{"model": "sound classifier", "train_examples": 26041, "hop_length": 160, "input": "log_mel", "activation": "star_relu", "drop_path": 0.1, "width": 192, "kernel_size": 7, "label_smoothing": 0.05, "max_precond_dim": 1024, "one_sided": false, "steps": 7600, "lr_schedule": "wsd", "decay_fraction": 0.4}
Rows from block 6, named by matrix and row number. Rows with one number belong to one neuron. Each number is 50 + 10 x the weight over its row's rms, rounded and kept within 0 to 99. All counts start at 0. After the name is the row's rms in percent of the matrix's.
# fc1: MLP up (model.blocks.6.mlp.fc1.weight, 768x192), inputs 0-191
# fc2: MLP down (model.blocks.6.mlp.fc2.weight, 192x768, transposed), outputs 0-191
fc1.579 115:64 49 56 30 48 48 29 58 59 43 57 55 80 54 65 48 32 59 61 64 55 65 58 62 48 45 57 53 56 56 59 51 76 52 38 38 45 39 61 58 69 53 57 42 39 49 57 48 35 62 52 60 42 46 37 58 69 56 64 58 62 55 46 42 47 35 40 47 69 53 60 58 58 43 33 46 61 37 55 23 25 56 53 35 46 53 65 48 70 51 55 54 55 46 45 53 54 38 40 65 52 50 57 46 41 65 51 47 45 56 48 37 49 43 50 38 48 51 54 50 38 52 38 38 42 53 48 62 55 51 50 42 48 69 45 49 47 51 52 66 73 28 47 51 38 54 48 44 67 44 63 40 39 52 53 55 75 58 52 49 50 59 63 55 52 52 58 42 49 44 59 46 46 40 37 67 66 48 45 44 40 40 58 53 70 56 45 54 56 48 52 45
fc2.579 115:53 58 53 65 71 27 67 53 63 59 70 44 53 52 54 72 54 54 45 47 32 44 47 52 74 40 57 43 54 63 58 56 56 35 53 46 43 49 54 61 48 42 61 54 55 47 63 66 51 36 40 52 68 38 49 55 51 63 49 57 59 61 30 31 54 38 58 47 43 61 48 45 45 37 44 53 46 53 56 42 63 43 34 53 32 67 55 55 46 55 55 57 46 40 52 47 33 62 59 57 47 47 55 65 31 58 59 45 47 46 70 42 54 56 65 49 57 57 62 69 56 64 79 52 63 54 52 58 62 52 54 52 47 40 56 53 35 48 59 41 42 30 48 60 66 58 62 47 49 42 42 48 53 52 68 44 57 44 52 59 58 45 37 48 49 31 61 48 51 49 69 37 57 49 58 52 45 49 41 45 38 33 54 48 59 39 45 25 37 46 55 47
fc1.580 090:61 60 54 44 48 52 39 46 60 53 53 65 48 69 34 60 49 59 51 47 47 35 52 46 39 55 52 65 40 66 45 60 50 51 57 34 53 51 39 51 60 66 46 57 57 51 50 44 58 25 38 51 38 55 45 62 61 55 56 46 44 57 75 61 50 58 47 71 58 48 51 61 26 48 65 43 35 59 58 50 45 60 42 61 57 46 43 45 47 75 40 54 47 63 66 48 40 46 56 37 46 40 46 50 34 57 63 55 27 60 42 57 59 48 51 44 42 55 32 64 43 43 62 44 54 63 54 66 75 50 53 38 50 66 44 54 24 49 40 53 38 55 55 53 57 43 53 41 60 50 59 50 33 57 50 31 51 61 51 48 47 42 58 42 45 52 29 54 59 32 58 46 42 57 47 43 60 48 56 52 51 36 57 46 47 57 70 48 19 63 52 48
fc2.580 088:40 44 49 59 55 42 57 55 44 54 52 70 51 47 43 64 47 67 33 63 51 24 53 34 48 41 33 45 47 52 45 68 60 51 23 39 30 44 55 59 43 37 49 55 56 51 35 46 49 62 47 70 45 54 45 57 68 31 56 48 52 45 62 45 54 42 52 64 64 45 46 54 49 52 42 62 24 49 44 47 32 51 56 39 65 54 67 62 41 43 55 45 53 46 56 84 64 53 43 71 50 49 66 40 42 53 40 48 27 51 52 52 47 42 58 51 51 61 46 40 35 60 36 47 53 64 44 46 70 53 59 52 46 46 57 67 52 50 49 32 61 47 47 50 60 59 57 52 54 44 53 46 60 38 52 51 59 54 49 50 30 44 42 53 48 62 48 54 50 63 49 50 62 55 32 65 35 42 40 67 61 49 55 53 38 54 38 39 55 44 37 43
fc1.581 099:54 59 62 37 47 56 48 42 47 44 41 68 58 51 49 28 50 41 45 59 49 46 66 54 37 43 55 42 54 65 65 68 54 39 57 43 47 66 46 58 62 72 56 47 32 45 56 37 55 52 37 64 72 61 48 63 41 65 54 54 46 58 60 59 53 49 53 62 65 31 48 25 48 51 54 57 53 38 55 61 31 49 51 47 51 54 63 36 64 50 54 63 45 65 57 41 53 31 37 48 52 49 49 41 50 28 50 47 46 57 62 42 50 58 39 38 32 47 51 42 62 60 65 36 43 36 57 48 44 44 44 30 55 43 49 38 63 45 51 65 45 48 44 53 33 56 53 64 48 39 46 34 47 75 46 77 53 40 55 49 54 74 53 54 42 63 64 46 61 45 55 53 43 59 44 39 53 52 50 51 38 45 51 47 49 58 56 43 54 40 67 35
fc2.581 101:49 49 46 49 56 51 52 65 36 34 60 53 54 50 52 60 52 53 39 21 45 56 37 57 49 61 52 61 55 34 48 51 40 46 45 46 50 29 48 45 41 44 52 54 44 60 45 38 54 65 31 55 47 65 53 47 57 40 44 37 50 32 68 63 65 67 63 47 54 72 56 50 59 51 43 48 41 45 47 35 64 46 51 30 44 61 60 66 40 42 48 46 54 68 48 58 48 56 39 59 62 54 43 31 50 42 50 48 37 56 44 55 60 53 70 51 55 51 46 39 62 58 26 43 53 46 55 55 43 49 36 58 62 71 40 42 47 39 66 52 41 42 33 55 63 47 44 51 39 34 46 34 35 44 27 51 49 59 61 70 37 46 37 46 63 57 42 45 36 48 50 55 52 34 61 52 33 52 38 52 30 55 45 56 40 59 58 61 38 38 61 42
fc1.582 077:65 55 45 63 40 28 60 53 63 50 47 44 27 64 59 58 43 61 50 43 48 76 46 43 47 58 54 74 56 47 37 45 57 54 42 56 49 44 40 60 48 47 63 48 38 40 41 41 50 71 47 53 42 61 40 58 78 49 56 77 63 37 51 46 47 68 33 59 48 49 49 66 51 52 42 40 57 47 49 37 49 50 42 51 52 70 64 42 53 60 54 29 55 54 41 52 53 46 62 59 46 57 55 64 55 55 58 36 62 36 51 63 45 36 43 57 50 61 41 57 53 57 57 48 58 52 53 63 77 58 50 37 48 33 48 50 46 50 55 57 39 39 58 34 45 48 44 44 42 61 60 50 47 55 49 56 46 32 65 46 41 64 56 48 55 38 53 38 45 60 37 61 36 54 63 55 66 67 56 59 43 48 48 28 58 41 44 45 53 42 56 69
fc2.582 089:42 54 53 48 56 48 49 47 72 62 51 21 54 39 53 46 38 51 40 22 48 58 46 50 50 61 44 45 52 47 52 61 45 38 64 40 36 71 56 43 63 55 55 64 56 26 46 40 65 51 41 59 59 49 67 50 37 60 53 47 68 56 35 44 51 63 34 54 47 38 50 44 45 68 48 56 64 33 67 75 39 49 65 58 62 55 58 46 53 40 53 40 59 48 46 44 38 47 47 56 29 73 46 44 58 58 60 51 50 49 54 43 51 50 37 50 56 65 60 54 48 39 46 30 47 52 53 63 62 50 62 42 67 62 52 55 53 42 36 36 59 46 48 53 54 32 55 47 64 58 55 39 51 58 60 53 66 38 39 38 49 54 48 53 42 26 60 32 56 40 53 43 54 47 59 51 44 52 42 62 42 49 38 48 51 68 56 64 34 40 44 38
fc1.583 090:47 53 35 54 57 51 45 54 46 42 42 53 47 26 50 49 67 42 62 23 44 36 49 56 45 40 52 49 42 49 50 44 61 49 43 62 43 56 45 56 42 35 41 43 58 44 39 47 54 57 55 59 45 41 71 56 71 45 42 39 42 54 54 60 61 54 54 40 62 40 60 58 43 45 65 41 45 64 50 27 50 59 51 50 48 40 50 60 56 73 49 51 56 65 20 50 64 46 44 55 52 38 54 47 48 55 53 61 48 45 58 56 53 54 46 44 52 58 39 57 42 42 40 50 37 54 61 46 57 34 47 50 51 53 47 50 87 54 51 32 40 55 50 61 39 43 46 44 44 49 49 63 60 60 61 34 61 33 60 35 56 58 41 59 48 59 46 49 43 90 55 49 50 48 56 56 85 55 49 62 47 50 62 59 64 51 44 59 50 58 59 60
fc2.583 094:52 62 60 38 58 52 65 38 58 44 52 71 47 47 59 68 63 48 48 51 45 48 47 48 34 57 55 54 60 52 45 55 70 39 50 52 62 45 53 53 51 65 55 74 55 45 66 55 49 59 48 54 33 53 49 64 23 65 36 44 46 51 44 45 39 24 39 53 60 51 49 31 42 42 61 46 55 46 43 57 52 48 57 26 39 42 35 49 43 72 46 52 57 58 35 56 32 46 34 67 34 55 40 43 39 54 43 38 43 35 42 57 51 69 54 64 45 39 54 52 57 53 45 54 67 65 56 53 59 51 66 54 49 49 36 53 57 27 47 51 55 43 30 49 46 49 43 72 47 62 56 60 61 31 36 45 37 58 44 46 60 58 39 47 43 51 52 38 45 46 44 49 53 42 47 48 59 63 49 60 48 58 58 58 64 36 46 35 28 50 52 52
fc1.584 092:48 40 33 48 65 59 56 44 43 65 55 62 61 62 47 63 30 38 36 32 52 58 38 63 54 43 64 47 50 50 46 48 56 60 50 61 49 66 53 53 47 51 72 66 53 57 49 31 44 42 49 32 62 60 46 45 59 50 57 49 47 32 52 42 54 62 40 55 45 44 25 56 33 59 42 45 58 60 51 46 60 53 41 44 42 37 62 52 45 37 56 31 37 46 71 60 40 48 30 45 52 35 27 61 41 75 56 80 40 41 45 47 52 56 54 55 70 51 56 37 65 51 55 44 50 57 73 42 50 58 60 47 42 48 45 45 46 72 56 50 49 55 58 47 38 52 54 32 48 41 46 43 50 46 46 53 48 50 45 47 55 51 62 44 63 48 62 58 50 48 64 38 62 56 48 47 50 39 64 43 38 47 58 51 32 47 64 67 45 42 50 64
fc2.584 095:57 53 54 48 49 52 47 39 36 67 44 61 52 30 68 37 40 36 50 53 40 41 52 51 44 49 42 43 61 45 40 53 57 51 52 50 50 54 57 54 40 46 61 48 64 58 41 44 69 53 67 43 59 61 52 50 58 66 52 39 41 73 57 49 47 45 60 48 48 50 58 52 54 46 42 51 52 61 54 69 54 52 71 47 60 64 42 48 36 37 49 19 40 41 64 46 56 50 24 56 60 54 66 56 48 50 67 65 52 58 38 42 43 49 66 59 70 50 66 56 42 53 62 38 46 38 43 60 52 49 62 44 59 51 50 40 55 67 47 38 28 38 70 64 56 51 57 44 42 53 51 56 58 54 58 48 75 44 57 60 50 67 55 51 39 38 69 58 53 69 36 62 49 49 59 29 70 40 39 44 53 49 56 56 34 54 47 64 58 45 47 50
fc1.585 110:60 64 46 31 53 48 58 61 49 40 71 50 71 56 51 59 58 50 54 44 46 50 52 69 63 58 45 62 64 68 38 45 40 50 33 58 69 38 59 53 57 26 38 55 50 71 53 37 55 46 46 57 62 54 52 67 23 53 22 39 48 55 62 45 60 35 33 44 52 65 43 43 58 47 62 56 38 60 48 53 59 47 38 49 43 53 36 56 57 53 50 44 58 48 43 61 72 50 48 50 50 38 53 47 42 56 51 66 56 47 59 63 59 64 49 35 54 36 47 43 43 59 65 62 45 41 62 42 45 34 43 70 44 60 35 45 47 52 46 40 51 53 48 55 44 47 52 53 55 72 53 43 63 62 42 52 40 65 62 42 47 45 65 52 61 50 57 58 64 64 52 42 40 41 50 51 38 60 46 51 63 37 43 61 40 46 38 47 61 31 59 60
fc2.585 105:51 47 54 28 54 47 55 65 37 52 44 38 66 39 53 64 70 62 48 49 45 47 47 50 44 58 46 55 39 46 42 44 37 40 59 21 40 44 45 74 39 37 76 46 51 62 38 64 37 59 50 52 41 48 73 55 35 62 62 34 57 43 36 36 31 62 53 37 49 31 34 76 36 67 40 51 51 55 53 55 61 48 56 48 50 56 43 54 41 54 55 54 46 54 60 47 59 42 34 51 47 39 48 51 48 51 47 42 53 50 53 55 69 39 40 45 53 20 44 56 50 47 59 41 49 40 54 49 54 47 40 43 56 46 31 59 41 40 46 61 46 50 61 52 57 58 48 50 52 64 53 46 48 48 38 39 38 30 50 38 43 52 56 61 50 52 54 53 55 59 60 56 41 33 42 43 62 57 33 45 69 52 60 55 26 48 37 59 46 50 50 41
fc1.586 108:55 42 57 49 49 32 46 35 45 61 44 44 31 60 64 47 38 49 37 67 40 45 55 46 49 52 47 59 52 49 51 46 66 52 71 59 33 59 29 40 59 52 47 41 25 19 52 46 63 60 49 44 55 63 50 47 48 44 40 58 65 51 49 46 62 63 49 45 48 47 43 59 54 63 44 46 52 59 60 35 41 51 56 54 50 54 67 39 50 54 68 25 48 53 56 56 50 46 44 61 47 61 52 46 51 61 59 51 45 38 38 51 53 34 53 66 50 56 30 40 46 49 45 49 52 49 41 59 29 42 50 43 45 48 44 48 59 54 44 60 38 51 39 47 59 37 62 58 49 57 59 54 62 46 51 77 34 22 70 56 54 36 73 28 66 36 42 48 43 41 61 46 55 52 50 54 49 40 46 39 57 68 52 51 39 36 64 49 47 46 59 41
fc2.586 100:56 42 59 46 43 50 39 44 56 71 23 37 43 60 51 36 33 57 37 60 50 51 44 47 48 59 39 58 51 52 42 53 51 42 58 59 59 49 34 40 68 50 48 48 55 47 45 39 41 54 67 39 39 60 55 57 60 66 54 47 49 31 55 46 43 40 53 40 63 40 44 50 64 31 45 54 42 52 63 53 37 46 61 55 35 44 43 42 51 58 55 48 59 45 66 63 43 37 48 48 44 49 55 48 54 48 73 50 52 41 41 35 51 62 50 43 44 52 59 32 53 48 41 44 40 62 40 59 52 43 51 57 62 68 65 56 51 55 52 74 49 44 65 44 51 43 45 54 61 57 46 47 72 35 62 43 57 41 70 63 60 44 52 62 36 39 67 52 33 58 52 52 75 66 45 42 36 46 46 42 39 60 53 49 42 76 53 51 59 34 42 23